From a checkpoint of a small image classifier.
Model: 16.8M parameters, 64-pixel images, arch swin, norm layernorm, activation gelu, moe expert_choice, num experts 8, patch size [4, 4], depths [2, 3, 3], widths [96, 192, 384].
Rows from block 3 of a small image classifier, named by matrix and row number. Rows with one number within an expert belong to one neuron, the router's apart. Each number is 500 + 40 x the weight over its row's rms, rounded and kept within 0 to 999. All counts start at 0. Numbers have three digits each.
After each expert's rows are labels from the 100 images, of 14848, where the router gives the expert most weight on average: "patch colour" is the nearest of a few named colours to the mean colour under the peak. Only what is clearly more common there than usual is listed. The data: drawings of small networks of dots and links. In brackets: how many of the 100, against the usual share in percent.
# router: router (model.blocks.3.mlp.router.weight, 8x192), inputs 0-95
# up: expert up (model.blocks.3.mlp.up, 8x384x192), inputs 0-95
# down: expert down (model.blocks.3.mlp.down, 8x192x384, transposed), outputs 0-95

# expert 1
router.1:482493499459485484521471474449430510532473465554522512436458499488477563474481553578459506506435488470431424481436444491495497495490527500527553521574493539430514551526575535505566458530539517428524420504429519515562412472539481444459521508474505476517531440463470505512473491512486448452
up.0:478478479547454487510522463497552503465463530521553515477436451461555505476556485476554473524496475495568550611546505459446463517517563526507450470503503507483489466488537466545488557512417494481485507469463577527511458501515449487473375521532492484455521489519526583530517501478532593577
down.0:490491541443500470521538466449484539491535462507577481417443487536455497494522490523471529584496486519479504544472568543502533469403444497486576502478553481514560399485552464469461509465549459570509420509498492482471413532488535545517464507475547444480489466518589441461464492526496479419
up.1:535514456470505545549486554530462512461469474472456458478469506459469523515412476473517484543590439487505483523522538445499583522531512514441481498496502483514467479475503520495511542493428459477545501461480512492503423505489576514523596524415480432481437455533509572542465470561537513489
down.1:538611540552501543416513525542497434476501538494570473461526472519545472543507520508579493548441589490537498516421503475507470524453483535519425522510529524449564559498489482574500505557494509500526451471533532471513475469550569439486393469539522511534495515511520514487491476482550476414
up.2:496470522510592472574397466480526440462447450502563624456457485460486522522498532514520547530516592454534544506572546508493441534500546529504459473528556513486480565510502438524472506510441446485514432538491499515570457616430433475529464500477445503447542498495481471487499476477496475483
down.2:556499530486500448504558494511485432543460469520507452536512459499428490527488545515498530450532495542526487477468548437544473504439491482480486532433533457451539428508520509450480458539480558461495554424492560428551455510529561512484480497500520517513417460501494535543498512428493462484
up.3:536484455504502498517496538542478563540461492426438495539442535501495446440459482487473526467614498491522522432484592518465518491537453466496425479496451467533494533463486489498559497526492535508466567520533536532474545443495591554494506549549463527504470524508522513486518513514505539518
down.3:570456462518512480477538531504420479550516516440449552547491503545537501481489406536517494468555469528579443432438436478527511516550459523535436513497462497524470412486512469573456465513484560570533491487427491501496528532481461500424452516507508484482472531445533499551517498500487493489
up.4:465459473502461504515480531503486523424585584492467451545440518521471443540524515516517418523544500518513562531476455484462447492535610479479479554480570477489553496504456478503548563504475476482515504492506484515487531515496475491530456518448497580503437606533540500525519434474469495510
down.4:447519482523532513529471442508524506505525505517518458489456509446533499527447462465531494541504583550549507572504480504527474532403482548558487484422588455550552488511504512534464504506512458579482494452472513495506481491417518543560514520498419507468544509533548461483490445481456607556
up.5:505516494526535495509488566430404538472605514489466473403497511541456531440464506478511516492514439490480489462491480546516540545496507511526527511544438491486532477537511506541528572544507480456551415434510549523441522553584478466516552504465500415534555502453484495465521436574419521489
down.5:553532530468535431517498526579505508470449508473469484518491525504504501422547539555565436547521498506455507474512449402500497460467469524530578454431468473500516487462606477506482459567473447525480583544499517495498498509551487508498481486617463467567530488497472488500534483489562470480
up.6:466496530475492500541454519512443555548488417478490542548503467562476471440452540526512403493499469500487523429498494470540486502534499478534576446480494507564508493572463520548585484441488416455534479483503554549515587498498427519564479462458597407569565470498490436515476451497506520488
down.6:561501520516474450535473551513492521447460468504474537521522500543411552479558540529540514502532504455522444503526475516510455483439473504482551531502498553482498444465603460492423540474494502537510549587427492439492511491485541515479493539532518541490497456482485483446541569512487371504
up.7:477548545549558482523467431525499518502535494434471497485471595524492419444461480463556520494492523481559579485475567515526573471515446522498466493456469489507519463440468503518505565525471506568489498506573498529473513558445521469596484538523491435508499514548512482497536487594511624505
down.7:459492519526572476449461432460491493549519495460514515485527482482543506467441480474532515395465562446562469559471518491487521525407460533538468508480553512529559396513501457550542491490441570501561508490542605447502455537443467524559465531474445514471505518547568492510541503461455562486
up.8:556489537527493481477538499474516450438499584552530496474502476510577496471520455492474544529510546499584482513537489541512486546522518515446448511512491468454439477515501506552491533526489392482533502522480462451536468510493523481476390517569483585375466496463510561488549433458504452517
down.8:498488527519530453563467453480476560454548438529481544408493481533397442420546483497524536469588450487489579567559519574463485500511470481499527480467524439517465538500518514406415493437493447418532447509493547461470445482538501528456514496473575470468489460509529540431484517542531515499
up.9:523424474549493448531559453497509514481549444506565580534432472497569497497558527538497529514476524491534629492538459470581479484536477466436523537430517528446490512498484465526498492513453468515504520454493508489483496548392467489600477480439459467424587543496550473459573501429500490530
down.9:466488563487469527514496579486570513533514478548475505513484438469476479518560588546489519464457468498463480499546526557493521466548542448462507503489472544450531434415479537472528527463555581582525513549521442530435464506541502522454498490418525523472471480473505523477531520537505485493
patch colour: pink (44 vs 16.7)

# expert 6
router.6:559508547424485454499469518530559413425433507537519491545494522511555473501512476554526467508486577506535581490493491526493489476515464447484447541513547473428509495482507447438418530440526501525522536572493496502511500511455583430500514452571446542441534463563503511497562495509528512539
up.12:482563450509469449519538459483426552531554461528524515509448480476475484463561541395466524546453517464524549490545503487489486447522486530535462516487512501577498420419572525576531444554472484569485535538539493491409469483513527468493468545486527462467536530516576471522486467525555534513
down.12:421473495538418472562558553498527554409510431449500563535539468429489493430496529480480512586492477462435564498498507585521470495508501475469517464447538569442470494445490545511521539498508559518453427573542452470512525463520527508520557391465511452482486488539542521542516518515507467543
up.13:445515553520546531473454489460472493458460496488509525482527482464450483490546491510527501579542463521537507492539508546521444472502506464525495530479510492506501504525464514474512497513492519555532518525540510505549538449471521535548431455517522519476547511492497448449481471455402504500
down.13:489535555494538520522542523501418478483485394496542556469534447488497479490511480487427417522450551419436531573474490482545547497408439453497503535432555559484529472548506522569502526451502521559474481498525449504547536482448568523601526436525450505584474538549571477469569521505470529504
up.14:492517539569490480545412485475540463440479492499525560498485486496375473498507451477596531473472516495543504520519478459541502556506496450511471517494479471413501561498557450587504531515581445475533453487462531560475463459447568506505565503516487492499499456536528554471465528482521460574
down.14:458562469494485510536496558479509498496517510500556459424441488425507473509524432503498532542466427466469485536486507447519567489456542482484522474516512470533531456487526538440514542506549487576582502494469506512483412510514510478572524480501465515491450453416533496529492499468472489452
up.15:519438481478615464504450486471428474480512492523539496485466517495547524492489552506442512498505535527500517451537534490523545437477552552431458483544511479466547496464516480474480478532472491496480434517541531552465465575512533446484497450466435472483580491458592499474501444519487545478
down.15:559481457490491490539468522583556533559474473491437565543464619518519553498554489516464483519510499489491469514511535451446445478507539557521544458514501463542431519507522517515464497559518447433494534497518474474456484518479471525587518564495484558523479436451446463419529524501472510458
up.16:534559411517552531484414560480527506497578483504489538529513526514525487426519491509537465525529541422485539512624509501492510471514512499487487545505556512624503466464476491569500531511489496543500511530521452507486496495516542494461510507471500455493536563450506407490551502497456502473
down.16:514546537563485552491487495547499461446471500491517523546478520471539519510504507512507428474531429416452516484484484487498492493490531493530545489459507490461534545490533460473471544477525492451544515520484480493553484454471474521465458538514526457542524432528519568594458546483551500491
up.17:463500429527412444489490528537400526516528552494476529519448446405549479499465455526485615525479508544518490443437470545537502546513476473530502466563511493464557530513476485475500502457502507506497544545553582392497461511463530471521471517494530525498508489479568521482611495508442518506
down.17:509554469560470525521503492520484450480451478441444497500542535450570529443504483509460453507574496479519470524474498519519413576488527488535451471517508493476457503559476487538483549509435528454454479493528544417475450514548431501480547481414519518546542514485521503513499493429473502561
up.18:478529504513493500508479551447471476525505442514488522518441458419502534446539499434513487504466461497518502534516531570514477455524485542538517553494489550473594480450543542530557474537479536509517478498492513472473511429540499460491391520511500478580554535550542490480498526470424470564
down.18:502491451500454485557556495511411518504458484503481517486520530507519525501483423517379436567515489498471494550458476480594506425468445509522489451459585502483494508512535503472425531526532536457451470562475458436539447536485494511534536429444521545484508460451547556464512505509541478501
up.19:484534482555450491538436552485496518542536433549489502489475501518428468503525471479516512459484475496463460515416496464534450475548492378545529544469459495498495549547532544511476538472488572431477460466539465521543473482439523542457514528509582518526539431495514519571445503481499496519
down.19:449549457555504498452477445477383542503496494480462481432467534415460511496467511443541507552541532476565511470495505491535532511465495468478557539487514466542593576493504501528474550558510475537409467509457593520540481448470547451502494488441524482557568566450571499524486477509508481536
up.20:518497476610560548545501498444522475535441429545473467485442527556368538482518483423487509450536405459463510568440449499511417497516507556526506537474541482445464493520479541510532467496520562476594454505459487500461465466553455473486514527470480507568497442529531499520493467441495493529
down.20:470592548514493471558477537474458445442468539569525521461484566501449482480557486570543434487501527477483538543512481521500510455405499488506483573460588511464482489521569548530492509510469508468442465461522434549562471510529510508488523499585472482524455507530458516435471455413543496515
up.21:474544491461504522493522506469452515507467481442470447540545506478479411454376488482524476489485457536482531420484496415579497496502483478490465494454389476538446466533449512495485505537514510536451501449455499551584568489471545623531534470460496433494441499482513519513500485493498533554
down.21:459490507406435472500498422539562484467545572465535495557414484503545488458549514542479492552432552524470501531484474450466486535440527490530480490542527451519520459478583523497520463510559531543501525533547484450454443495548561469513434499533528534441447533552558459432529545512475569470
patch colour: grey (64 vs 37.8)

# expert 7
router.7:470487492463521562446503486490483526507527514526492539500503520547450558500515496444498564466505418460528477552476484488541524472513499546545481499525484499506438543515451487581613496529500492423537524532471468428454446421504478479512449481506536528533432561479430466511535460579538410488
up.12:599434508475457525474509494491466477476478475525457479455449477551521459487508461485484439445490441513479512457538517577512498483526517468432501530426480474458481499482474523500494527501405465482527488498459582538454511564612525453461494435498428418427495547466535525534465433466526493519
down.12:470560449488431498493490464466556446494600587586451538540445429517592514448479533514523494483511478515505418530562494549486548508532550510560469488509478508512554520478460531517552557545489459536583512560504450503536473497417436490531467492546494443443510437487566537447552474505541533529
up.13:493431542462549499561506481475580498517566452488501487475517507504464495486523485492478539427531484493487538436461490527505498546550441475461478455474461547466481470493532587542508572523514462514441434456429469518448448521492510516524517484429473502500516558531514482514519456449518522483
down.13:528518411480478526483569520509447492470492440488482530534522508468449562490512460475456501481542500542555409526453545462536421597530447504538515458446439484541484488416493502573478582498546476479411453501461500475470525519525471485512511429432551497532475526488570496570533520506555511525
up.14:492470488484505499530433560444476507433529493491498519531502539482522522512469548505521530495417556529484596403500596535507509394526501544525495461523446501449458562458538485435445591560490528474426524507512477455458449584516554441504503482513459493464537527505508561491565500472495537452
down.14:435574505518484461498507581463497448461545501554535425558519486464476514422503482518526510531518474608561453493460480500536521414420496549514458525436448521501497412474462502512539555584524558465470496468538486539472514492471475532501465518522506498511469463481483525559476463500436461476
up.15:493521530501468496532483602406465566446491501541519479539546500499519483458488489583550461500444453525440522486560453491436507425505487465487494525448497535519456443508487487514517552496402499438489485460493470527545507560493565514501536541453511461498469432534511562501535467444453631509
down.15:453510455490454525561433445502533494508591537541464511511404495508498527499453506477493502502549558488545478559547487518493468486516525501529409503526539500511548527540491491517505553490537543520452510511478433510488496480396477538494409551573442512431469462548527459521518431518512565452
up.16:527440390536479533452526519504506475526521579425502557485457466523444550454494492532512478541460561458483522514543462524510499562515451534551489465492504482514591535528506483502511473515567435536539447513489506524466471507509501478449521423470452499492654490492504477456545458446435452533
down.16:493472486496523509554461511492486479470489495520494435497484480427495439501502506583533510487446515496500487441520434501457516497382477550509503559462455548537489436529552450517508502503458528585488493442507488570478505518471531547466503562498513486470525518607532556512443596595486575529
up.17:521467410541487426501457528492487529499536525482549543518455458469460459488465497580503511576486493477527541457527521505482512547515524481504469562549493491420594538528477501532498574514520474508465444481503454551547491517409508429462529522464507436347541484516524524519545492475457508561
down.17:518526521486544558487492536514495494488441524505472485526592559555487502499493524429522483515504511484448535525497548531461471547454478531458459436508475501493506531448510509430458429497551535549468542484491450426445526524545436573481554458494459503561434447528484447560513490437555513505
up.18:509427523487490477534468391428502522506580467526558465397506546545556537479478471475468509542503551483570511511457512446556534455552467477497509527470447484439517463491472489551477508539495572544414486478521519501568431595421503487538432480551437482474558486476523483508494477485475539496
down.18:507565477485412488499560546473438492531484526522435529477494450522490566449458508501461482444498474536507494488437549537499507539504489512527459453470526512556456475496559475532498540540621494528486424561469473447546443544460431525463505517485432503469414552449472511534544486423540493489
up.19:604433506614518502506475491521434465479543490494482528421465490477531447478555545499503534504517528505533504515484542492400497501521468498475513530553473457467509500496455484487566524537528526514561486427562567528530530502562485540507435475553515433468525473601491519511475521489486479430
down.19:574520498518439554500507554534489495452420437465505516444537526487539545480541462491425536471543445555478532465469573491474438598553499496496515425520471432462445524509497521480504451568442548404464485472493598429492471481551549465500569460465560488528539499428418456551500496440519480484
up.20:561495496480502520432486463497506496449541542443490462471400549491490493558506524438486512438477555482501628451509463550551450480519516525436473488546468530435522510517479570490576464514518499551410470509493462551458522508499502485466453592496488455536508457542456491502440464443550462524
down.20:493504500497447465457532516523506514447522506436481453485375503475572567462410514512541522532520575555468505521477535499487495502418518542504542507532552460434641554493399554496581491465522507487453509474485505514455457486498485444552480524526489472488516475548531464495558454486513528432
up.21:445502542530533429457461482472414602478475485532528507508553517478514527488495499458552508488462479540436455531587490536416527486494497454480600534459514581508472526478437531494571463431479479448549551475559511502478516475551489554567527458560502451487550470452481492475539538508503438467
down.21:575501539441513456537542451522525469570446541527571448532532535570449506542465433489544452478467442532497514466488521472517443469503501466523556530422526463573563520514540551462462421569466503488494531502540573463518490490484520513505593492415506523534475508499498470464493559493511486557
patch colour: white (28 vs 7)

# expert 0
router.0:547424476479443442463516519492514542516569540488498458542458469544548448546442491527470484463479489534506448538507491453513463538524461561575497514528503502487580545471511481516501501491576451551552479486462482467540508527551476462484449477524506479424480559528575524482540521451475506491
up.12:437507488559552444546493512433502516429481475520522491452567519381488536487517527499471512509537531462539475501520549493451556475548511464403528500485453453462540494481504562486524424586451529534480583442476503478540501469538510593549536478456501437461471499503485558490496558506512482575
down.12:435507519545493532467445442569530435505439459536500526480505548492460494552449511490483470477510493460485556557516533494412518548591448465508519456524458498498474604577507467589500537496489524490544470416469525516539525485456429493508508491513526497507546462582548508457506455490480556525
up.13:532469514503456497519477484516460424512490544551526531504493489513506492522517547548494597518400526455484442464494461477541515576509505479523525541547495458492564521584510484517554464546482469542514489507485488485529437531444493482502513533492500568540422486517461468444599513647474437471
down.13:449448517528431510428517505432571511481491460487569496406531423530488510465452527456546496490518443434524523582505479540461572538481464542520548552473506522486540465531515462483587503455505467589557468430478523493472508460526548547495530437500475497416595575513555475441537505504517522531
up.14:595557558544474582448491483481491465506487502581533574515509465475532501514515479521540478489474440402496477523466420575451494483515507471480505560519499483495528502558511442480590539462496550486499476522478503530515537490463569522478502501474503511552508525533405415520535424571460463496
down.14:502517588481511537497481509558498460457514434622577536498487501529480498476484410536545533549544436436512479447491585481547531492465430494455511551467505533521506478555481478438457482584430544496475538443558482492596488533457514509499512528535464531517475503524386438493450542495434429442
up.15:501505516540582536513476561376516444489539493496504453534486451460532507532524512570499550488413566532526499496508565486492497420512514475471479571513521504477456483488423509543480544521409510503490478485508474506559484541470482531472472506475462503488436608482462498541483483483474479406
down.15:547555466528507529506454479536517492543545479517510525499421539512564559470564499595447444521445528491533498532543569469467457497490547515454503518538516460556470473511529523508431435543488414490518544507534520469501478542487478537557509524518565528452484517488465463490508547468476523481
up.16:511479491570622478536453499529498446483555612467585556412530465484464502498581561542447569466457588454513477515455486499515556496518520463442468583560502464494548510536502519599494410505459497469517554481525486515562518539452467518495486487452522523502474485490494507499505457473432521496
down.16:561498458496550474511474527488476556516529486491495505409473476464444474448492480491458509574426539491534563474523525472451451448486500524460520546476527506501510485484519528420460446480499444483492529485532508524478522506503587498546553515569569508468554440531448539517485508513483531440
up.17:527520519545396522497578511522574481448512528508532525525477570507544611470506524505503510524517502440474516596527505511491559452531501498499464511531521482493493515500470509528524487513520480437471579511466466491423403462543459494539538424512477556542499479519446501488501440531530484559
down.17:485559514493510569461472510540516501450513483548468510554537523585568525496449449531547534543491446540478430485518504464480458552551536517533511499495483501556412554468497506493518507517446405486512519492520517490550501565456481532522482489532525528517440489415501484433527463467505513495
up.18:428484522510418502502476502537478492504463486461468515525445491514494450496575500506512480486480512442484471519575526455480498597557564468510499521526514528501491526507441511562484631470526513471501504483462501555550465480554536526524453504598519511549438499479524486458570520502561502504
down.18:518475522503547496563463502482485459528495533470531439535449554463529595508481507481516474472500494491456427470458517425536526500520470480572559542504485433499489430498524487430556400475476469550528543495586528481540491479481537485493586484434531541514567517502483439480447490490441502573
up.19:510497461567470545518422474538505459511499488480457487480472499512424485431460491552568524404423490411536484482491468460484495483517579517495476593503524490522567521510487442539628482511503461503553527488464495590522511491482524505494505516550530458461557433574503497513440508465438435496
down.19:525491484479489476485506540558471535559495589499549499500538550544502546500484455529489423486440442530476466478512488481532606468504527463499531548559512516568525429440454572524456511470508520447473553538501427470500489603485502459471486568490489534494394437514472542535481485549489548475
up.20:559443444514544474509537460584515503504507522542506563476445521549576498522505486511523515522459499513485536523464354505532481482547536485474528487494557506418576467513552535470557472579513534528499430431496503470472516554463492502435508545484485499511526447490479508461474493494480481520
down.20:484506501520428493407577512478459548465476536461531524511569489450477527422538556504485472493529468418470465569432587586534546494501548455519463484455514461463549505501443577554491571509487507448510497537423494382472453472597472443527496447456552487506476535491509523539503521489478481508
up.21:489481472529497474495502486491594526537507540506503476550516519450541501464497481542491572522471487496521492507492457545556536499505535468515517498559515458538503510516533498479513551483470495506480479474456472482463404507351522488538588535437540527446535493484500521559515469549496474562
down.21:545491554475484470504469419561516406527542527576482477512508507606464468538495485528529448462492564535454547509548483484459475475422478522523499496487491559504543523477570383559510518497516566479570475504494446537517476508474510518483422582527415482532497511592467579474519495499492521449
patch colour: pink (44 vs 16.7)

# expert 2
router.2:488451560469541571467587479477440512511456477499508442527553515492458511520549529462498518436476450451495522544438428440439476509496481451441567469516430555530441511499507609495526460472510495529501489519527491583519573447520495518471503447435523459559421502494470451512518516576562445514
up.12:516488477449476506537523530527521543534494536429537550465467450591492536423475492494492543597617504483544435432471436475532536530553500438526516499459463526474500435439522510461593468492558509455466519515454548497481463461470580513466572504447486503470471491570501516519540434527471462599
down.12:553507531493481465509544553526463475573507489476481458548496467533447437529514450525502505552487494505502475462485496506503501444513525440456482542489461505508474489431472556506456534504628513573527469465480432513572531515534530517412513499567469508471435452427514513470516579519520481430
up.13:494442462533507490485458537483538459473489529442532490487476483484548558493454430507502470515530565499501440441540520509535559561556500468546528547441571458477528490498454442491551490473478465455572557467548550471463513549514525454568507511505457516443509558494513514475516447477470487524
down.13:511540553438493446480505418440516568538558510562438540576462583480512510449490587489518480434493496457468514528502578492481478542476467565524488438517464512502433504451475464510487489488497487486466502542429554490454452515476443541491453536529469540507525442487526492471571470405512473545
up.14:441454529444504524520531554464465537476533542385546457524448517483554460505472497525549464569474503490534580441498472492573569461577459412416559468517535463477476483512495499448463524492436436536550524497488477505484472500449515526501557456503498483469483494514596430440480522467473513483
down.14:548561507493397559429473530495435492424564524522507496515462501459568497565494411480489503565520500479554451497476511470547546490503572475462448509482534506501460518495424462455487626565531535493454489527568485492489463535572532469546572538499515485477438490489500557553485504510555514513
up.15:411500524575486466419445469523497433463482487502548525471461476483472547487450489446534454548449550498521480522518520468554484530514515465507492583512498492487590514494467416512594548502489499478495519505474589472533462513427566457570526489586514479455540487529563513457515518454455527544
down.15:554475486478464476523512537535491462534445490560500527455449458489484512480431479564536431512433506472453443453522481497511557487556617434505530536518468561491542489460599437481538529518488542525546468523487455498514466487497559500540563485498489489503487560506454538461417526453498486470
up.16:428532502559475534428521519490434518507455522538539550522488511488526521496406499540468479478435479434486564540516494470464511490552589472456513485537507473508503564491432451575517504551431570474521563435533481511533507493504504454505527426504502445443508482527534516486501465509475602435
down.16:488489473484509508454532426492518458497501551423481523546481487434490502483493541520514520464507487481559471429560485510423512472493566443464449465549476520456506454476437534511545597564534518478522575478527485620516481517536494472472500509532474455525485453508546563531494541522465473485
up.17:498485424561485512469485446511411480454560557500530511436462465503541488510510529501505444583547505454551476481548457483530534568510559465580517544480481476530503545490470434522573555521498503498575578496532579472494439476433496537534492470426543445493530555521511558450515470493452473487
down.17:531487511452520474482525509495485502552587602466473470522506527421487484561502498523530472515469477565469491505521441557514571445451525487508471506465533502510483422490473536554479558485528481504524518496447433531504472549478470502526475543477440492485460442526528554491427589557452542466
up.18:444448456499570522509461507505556438472556473531473551442479521471532599527414461447478502509494521473535518522520553507547482549542509522503531519471521503513500452519484508522511535513443445504542484492460522451441458550431518483568485566459527464509523506517532450486571453468477507474
down.18:515505541472540514467517542421450493535470486530503466516491564563464556478461545494523492531512484498529382540525462506518496542497424503462543531441428461524558451437507508586553515532489504479491551506459531514494549495552570478444438460475409552525530536527573481529510531575446459473
up.19:482468514566543507523495469513510510486565460447506426494487451427434479520452524471453553505523517526502517513542569455489505568559449497441457498480555466481532425580461505504475567477477436448547470448469564501480501495492487509535597518489502481524494560463525461488532502551531486493
down.19:527462538434463469565545506464493549449594455560509528415464503527471499519504484415507558506517456513498556517515553560498516451476482471422520501459476518479404446508495532484420540481537542542507448499472492506504406513514501487475458559519514505464439482546537454489537543585497476481
up.20:463487511553506544489466505439550546468537531444512531412478479459506546514477475493517561481493596406537532552514474594471496543517554475405447532462552488519446517485489484609453575504479501418547518456502478527480513456457517503471470479585511501497482516482499470465476514459512487507
down.20:504519460452459511478512522508521487510489463478482481538487531576446572486447547567564509507512494558484470484448507443528438494502451509537559462429506462502555503499546514458544498505478447545510540504524542455507526527449514516494595470483566540530484414486496466440567399518493453538
up.21:485568422447469538550397500459500425487550488498499565494478529450452543457489467497555576447490453522503511454486531517512552580534492509492474458496482485520494494449503521557543584562504549510430499485446584439478455515482551464564451566470481497520499518546520505512531424509468532541
down.21:587489534523521552470571525495495532460571420584443459488527519490525521482521540438429507437501486485506490512541573524522436523468404474492530455399449591513517516483460580483412572463525483487451538521439425469508486441491516471538519503499515487583436529528521491500493525501510527485
patch colour: black (32 vs 10.8)

# expert 4
router.4:507507546513529445488438482459536492541536492515471490523496494553507445564418532480465475443505403551522490443534560473463471539482483482474510552506524363571542531486545465561500553502474395462575540534471475517492550489494464597529499495478463502442493572535537464477482541542540511516
up.12:473484491516562441510478458486577457522457498559560490514458522577501511498509465462543580525547494485435500497427430490506503580518467497521478427512526451492495420500479619461491488489487508557466497533540501480478497620472488447466590507484512507440495463522536466480507488525535502520
down.12:509493476508507486492507443520438492528476404586466568471573503536444517507521508499570461484475527521505472505473540484540486548414507532534547486445490481549481577442560489465512450590499516511449441519543548511427534474519516504512560473503539486531482492533402545509521483513468571557
up.13:486494471428516511566513539430440455475478485539449550451478509548459463547541449543469493525510484485560565493496527536510470456521522537516432549533514518448525540486541462498550466533482496453518438458494417481499456501561477456488453589464494545587413521559462536417479490524550543447
down.13:487536482527415581552539573478479465487469546476470446501436485468536527508465587536540503537534510463510460485470455482522524538468477528577497482554565539448520482494494503484525510548541464553474501572454492520453459512453505426550497528479448495557533525492570510465511429471459484484
up.14:493520436497445523539479552468529505509490480489516462563517478587498516469475480512441490474501489510356491454500488553474466533521508472527501496478482526491533510435561518509549494518516559514474490493563440463523490481517513478504552474443396512460501582540502511522473502441464499534
down.14:443518539514502440446557468468461593471528471500592486489513588446474549495475524441495533464503522460514421569487493455515504551493449499521557509474467486507479500495465511494558466490456453434415485469456575466544421499540452430450469520546531510541520491554462473519592473554538434489
up.15:521549464493495506535507494502471448501433452480487521494480538454398427520546538562469491494538518452534560504482451506509528443528529490468429505506478476419511522485485535557471541491570513490508426514507493532481503456502589474586486578503516495540434463559555511457572558541460520491
down.15:558531462493514477506557459513561494524519483521471536516510435558525521480489549467587483465444500506552480408503537482473504533546441531497506481513455521485508472521499469504525483511467522545565527488426482467442532559512492480496531511543424474486482474540502526489478528499509458433
up.16:541504449498498532497512543498460559529453470535469566455531586457456515585455510482428532474562575490513520475499570529494529491531459459409519422555526456454488494475501502441442459570567510497472474480552480507616534519456514481540489478445468498512517443455580464575478528465504558510
down.16:527502492542523506479497428494466469543501595443510488443504471473511525500511571536546521541472554516530450472506523482532515453499536466519456474548489496485504519516529415467557396531520500486499587516565580490450473500504453494522429519545412459566522543556508513527504427478518514469
up.17:510494499475371480488482453503507443468500538523516479527421486522481498529511468535500513510452508458476544497539438573540473628534559445529516457476471454503662512480492478511466519515570508480437496434479505489447462522549494466507492478442450501538491536498476522465544472513515473536
down.17:494423492502511435439557538486472552511505446485451508481501581601526510557487549484488469514541464469467488505463474538526495453507433471519544509546532507482550414561440572536494510408495560526518484466419479486455441516491471433515518557478457498462486460536520482484528520493449488409
up.18:496444498458550529507545502530410485504549498480571517467522506532506478492591473461460575500403513518499564591488479514504581469549461450465518490503471579504490474491451582564473406448508535586449513512519465482409450510463527518510532498455492502518414533453516482504547549520507494404
down.18:551499538536491494428536531497482483491486590520501515433516542616494587525497596516515441461468481559485467572467571506485478536571480430509464514528526562510499518480482476485526524491552504480536533493531460524463448522502473497514437496548421459476513466535511529448491472414521487506
up.19:540482458499520595567468540476536467515501478461581477525480454496500551418479415562493507516490507455484561544488451437489535511527540515438505518528551513461528392552497475495484414433451552481486526487505489467559493568475511438474537492459484534498480537490463462533554495416467545488
down.19:525525555464562390515423526498497525447542525486509482424432500421487462453443513563478563497476542537481479519522509457504513470480554484533437538533501514505511414501445557558530523474462510496474603505560484516536527512466535480520491566576529427477500470487456469544555489513454485486
up.20:516583457548479538412573474493466502500497598424496535474542556524412434433511510516540492496488516514519522518550447535555527449518545476496457475500497425460538525526523491505547544552609562445528498548523497485471467416483525527508526419532471523515497470422527484522591438513492455575
down.20:470499556549556550521439424452525445551552541538418504500497456524523519479505539524496516404473588498484528469576451467469500512497496452480423555553517508505527564472515539540520477444512516503474487518532495542545471544491495528499488514517397522517498533552446541513489524531509542472
up.21:535554464481565539525566563550458526509532478468522516538545559523493564479547539468442551493418458472444570511526466451463504499554460457452521491544488543484480470497488590544479471485498587505439493567499456508517425534534492426457588446449513532480503543422512448543528463489547467451
down.21:479508440555494537515494462526556471530503563487520475504418424548481530487505543505502515515495561505536574585541494511453497447554547477492506562576594498448527528558499480483470500511480509497567532502547509515474525475522518490483471438580456500496517437525460506465472500504517491457
patch colour: black (41 vs 10.8)